python train.py --image_size=64 --text_encoder_mlp_ratio=2 --text_encoder_layer_scale_init=0.01 --momentum=0.95 --steps=8300
Rows from block 3 of the text encoder, named by matrix and row number. Rows with one number belong to one neuron. Each number is 128 + 32 x the weight over its row's rms, rounded and kept within 0 to 255. All counts start at 0. After the name is the row's rms in percent of the matrix's.
# fc1: MLP up (text_encoder.blocks.3.mlp.fc1.weight, 512x256), inputs 64-127
# fc2: MLP down (text_encoder.blocks.3.mlp.fc2.weight, 256x512, transposed), outputs 64-127
fc1.312 046 [188 129 141 150  85  71 132 122 114 133 108 107 138 126  98 146  97 123 110 175 117 121  93 100 140 104  81 132 131 170 130 108 177 117 165 140 159 146  76 113 137 212  76 134  97 144  99  92 132 136 106 136 154 162  96  66 162 127 120 111  97 160  75 195]
fc2.312 052 [139  94 176 103 149  90 152 114 149 126  92  61 137 148  79 185 116 123 134 119 106 114 104 117 115 213 104 171 153 138 156 132 133 102 127 143 209 155 147 124 121 150 139 119  93 126 100 184  93  76 169 122 143 124  85  53  84 112 152 121 128  72 115  45]
fc1.313 031 [ 89 131 132  60 149  90 186  96 191 181 120 168 117 156  80 123  71 154 165 121 142 145 123 130 116 105 101 141 104 166 123  70 148 109 144 134  91 144 158 137  84 138 154 139 103 122  93 123 171 164 173  99 123  91 158 206 122 111 178  94  93 118 135  98]
fc2.313 026 [137 111 175 179 120 117  96  99 113 148  62 139 172 112  97 161  78 217 126  50 147 146 136 122  90 128  95 196 150 135  83 180 160 139 102 141 173 141 137  72 125 114 152 128 150 142 176 144 106 127 151 141 107 170 122  65  88 115 121 128 126 113 145 132]
fc1.314 128 [ 94  89  98  68 131 141 134 167 150 126  99 162 217 115  98 162  91  86  73 151 131  84 149 114 142 150 133  88 112 156 203 105 178 103 113  79 166 150 118 113 136 101  86  61  98  99 113 118 114 158  53  98  92 109 155 116 102 124 146 125  42 108 143 155]
fc2.314 124 [235 129 152 150 131 165 182 113 136 190 112  84 132 117 144 126 150 137  72 124 117 150 147 137 141 155 178 117 123 139 111 143 129 152 160 147  50 118 128 118 157 138 151 116 108 167 128 146 153  66 161  99 113 121 121 202 156 124 189 103 102 106 153 123]
fc1.316 066 [111 104 121 156 131 136 110 182 127  84 135 121 129 150  69 168 107 117 143  84 105  67 150 121 152 129 135 110 142 129 110 147 115 141 118 155 176 130  97 166 143 111 126 141 145 171 104 156 118  99 123 205  67 132 194 123  95  81  64 127  82 131  77 184]
fc2.316 065 [ 81 124 108 161 127 131 104 126 169 106 149 125 139 156 129 116 122  99 150 113  87  99 126 117 161  90 128 124 127  97 127 131 160 128 205 118 144 155 147 152  76 163 132 116 138 188 116 117 127 155  58 168 180 107 132 144 157 159 196 165  91 139 149 134]
fc1.317 289 [118 157  89 130 129 121 102 177 120 191 118 133 107 116 129 122  82 104 134 120 148 148 141 123 129 118  88 161 134  96 127 114 123 136 146 127 137  89  94 132 153  90 130 141 130  79  55 130 123 134 157 111 153 147 161 151  93 115  66  89 142 147  97  69]
fc2.317 277 [142 139 134 135 113 132  83 150 111 116 127 164 128 109 127 121 139 127 103 124 137 133 120  72 119  83  86 129 129 125 255 128 116 132 119 122 138 135 134 128 154 108 134 118 125 102 123 144 110 142 132 146 159 127 168 167  84 136 131 128 123 148 107 110]
fc1.318 048 [ 95 119  99 134 192 194  92 116 139 134 133 176  71 195 115 152  95  85 149 128 127 149 153  83  92 118 176  85 117  86 109 120 246 129 185 106 184 143 100 112 148 142 124 133 123 152  99 147 117 186 114  88 153  73 143 164 180 141 124 147  71 154  59 102]
fc2.318 045 [117 122 112 140  79  97 168 136 168 141  98  82 145  89 145  85 163 122  59 177  81 111  90 179 152 102  97  90  82 150 127 124 104 133 120 119 130 152 136 172 120 199 122  83  92  94 138  64 131 101 195 173 147 107  89 100  60 169 119 171 120 127 154 180]
fc1.319 127 [119 128 112 189  84 134 120  39 112 105 107 167 189 124 111 127 153 159 120 108 159 122 139 127 140 118 105 136 137 178 162 133  80  98 146 155 174  73 131 148 101 106 111 104 111 116 126 169 170 170 115  95 103 185 168 138 107  90 202 147  60 153 165 148]
fc2.319 137 [ 83 128 147 107 162 103 142 102 190 175 112 149 116  95 129 120 115 117 142 133  95 168 142  98 134 173 162 113 121 107  90 120 124 173 150  64  52 117 114 101 159  83 134 129 125 147 173 121 106 146 145 129 124 101 151 162 156 154 142 185  95 143 167  89]
fc1.320 099 [147  78 131 152  82 101 147 101 104 127 143 230 114 146  52 108  90 163 152 155 169 186 127 107  95 149  85 124 155 133 116  97 144  63 114  92 159  78 135 146 117 135 139  98  97 133  83 136 136 166 132 126 107 142 164 124 102 181 147 104 123 182 185 144]
fc2.320 098 [168 131 188  93 127 144 159 180 157 136 119 119 104 106 162  67  92  77 165 103 135 168 109 127 152 133 149  90 136 140  78 160  91  78 135 128 147 183 178 120 120  55 112 165 132 151 117  87 105 116  86  82  54 147 112 123 100 183 150 100  91 204 107 100]
fc1.321 045 [ 27 137 150  77  87 125 121 125 140 119 102 162 215 157  62 106 119 146 115 126 101 140 170 147 113 109 156 129 146 118 243 113 173 149 117 133 146 109 134 128 139 101 144 151 155 131 126 160  87 137 152 121 134  69 175 128  41 129 138 128  49 123 106  65]
fc2.321 054 [ 95 117 195 132 180  97 128 100 105 122  93 142 120 119 138 122  47 195 106 137  98 177 145 134 144 129 165 148 145 164  83 132  89 158  95 107 108 145 118 101 132 152 157 143 126 105 148 126 159  98  35  22  88 123 190 128  93  90 193 139 167 127 158 128]
fc1.322 097 [154 124 138 142 116 147  84 151 138  93  79 145 168 134 158 141  97 128 128 142  88 162 102 116 137  89 162  84 130 159 151 131 100 108  89 150  74 146 135 115 132  91 159  94 147 124 113 148 126 137 200 120 126 105 111 127  96 134  99 149 139 152  94  89]
fc2.322 086 [ 85  97 139  47 145 121 148  78 181 121 168  85 178 139 162 142  90 113  92 148 167  91 193 142 135 127 178 119 100 121 107 158 154 141  96 120 133 150 113 158 104 106 138 145  95 121  91 102 161 151 127 131 172 143  86 136 137 145  94 106 106 104 120 133]
fc1.323 033 [128 145  66  94 123 189  90 169 170 122 101 156 114  98  77 131  24 134 143 159 126 153  94 121 156 182 138 132 126 166 150 145 144  70  92 176 146 107  97 146 167  99 123 139 140 145  81 179 175 110 107 234  95 186 170 128 188 114 123  95 143  98  62 135]
fc2.323 034 [129 105 130 182 177 140 135  97  98 111 184 157  94 159 177 147 179 114 162 110 153 158 168 145  80 101  83 143  81  85 203 120 148 135 160  74 137 141 117 135  90 180 108 150 108  75 170 119 124 140 173 142 167 137 100 146 149 145 145 150  95 129 138 138]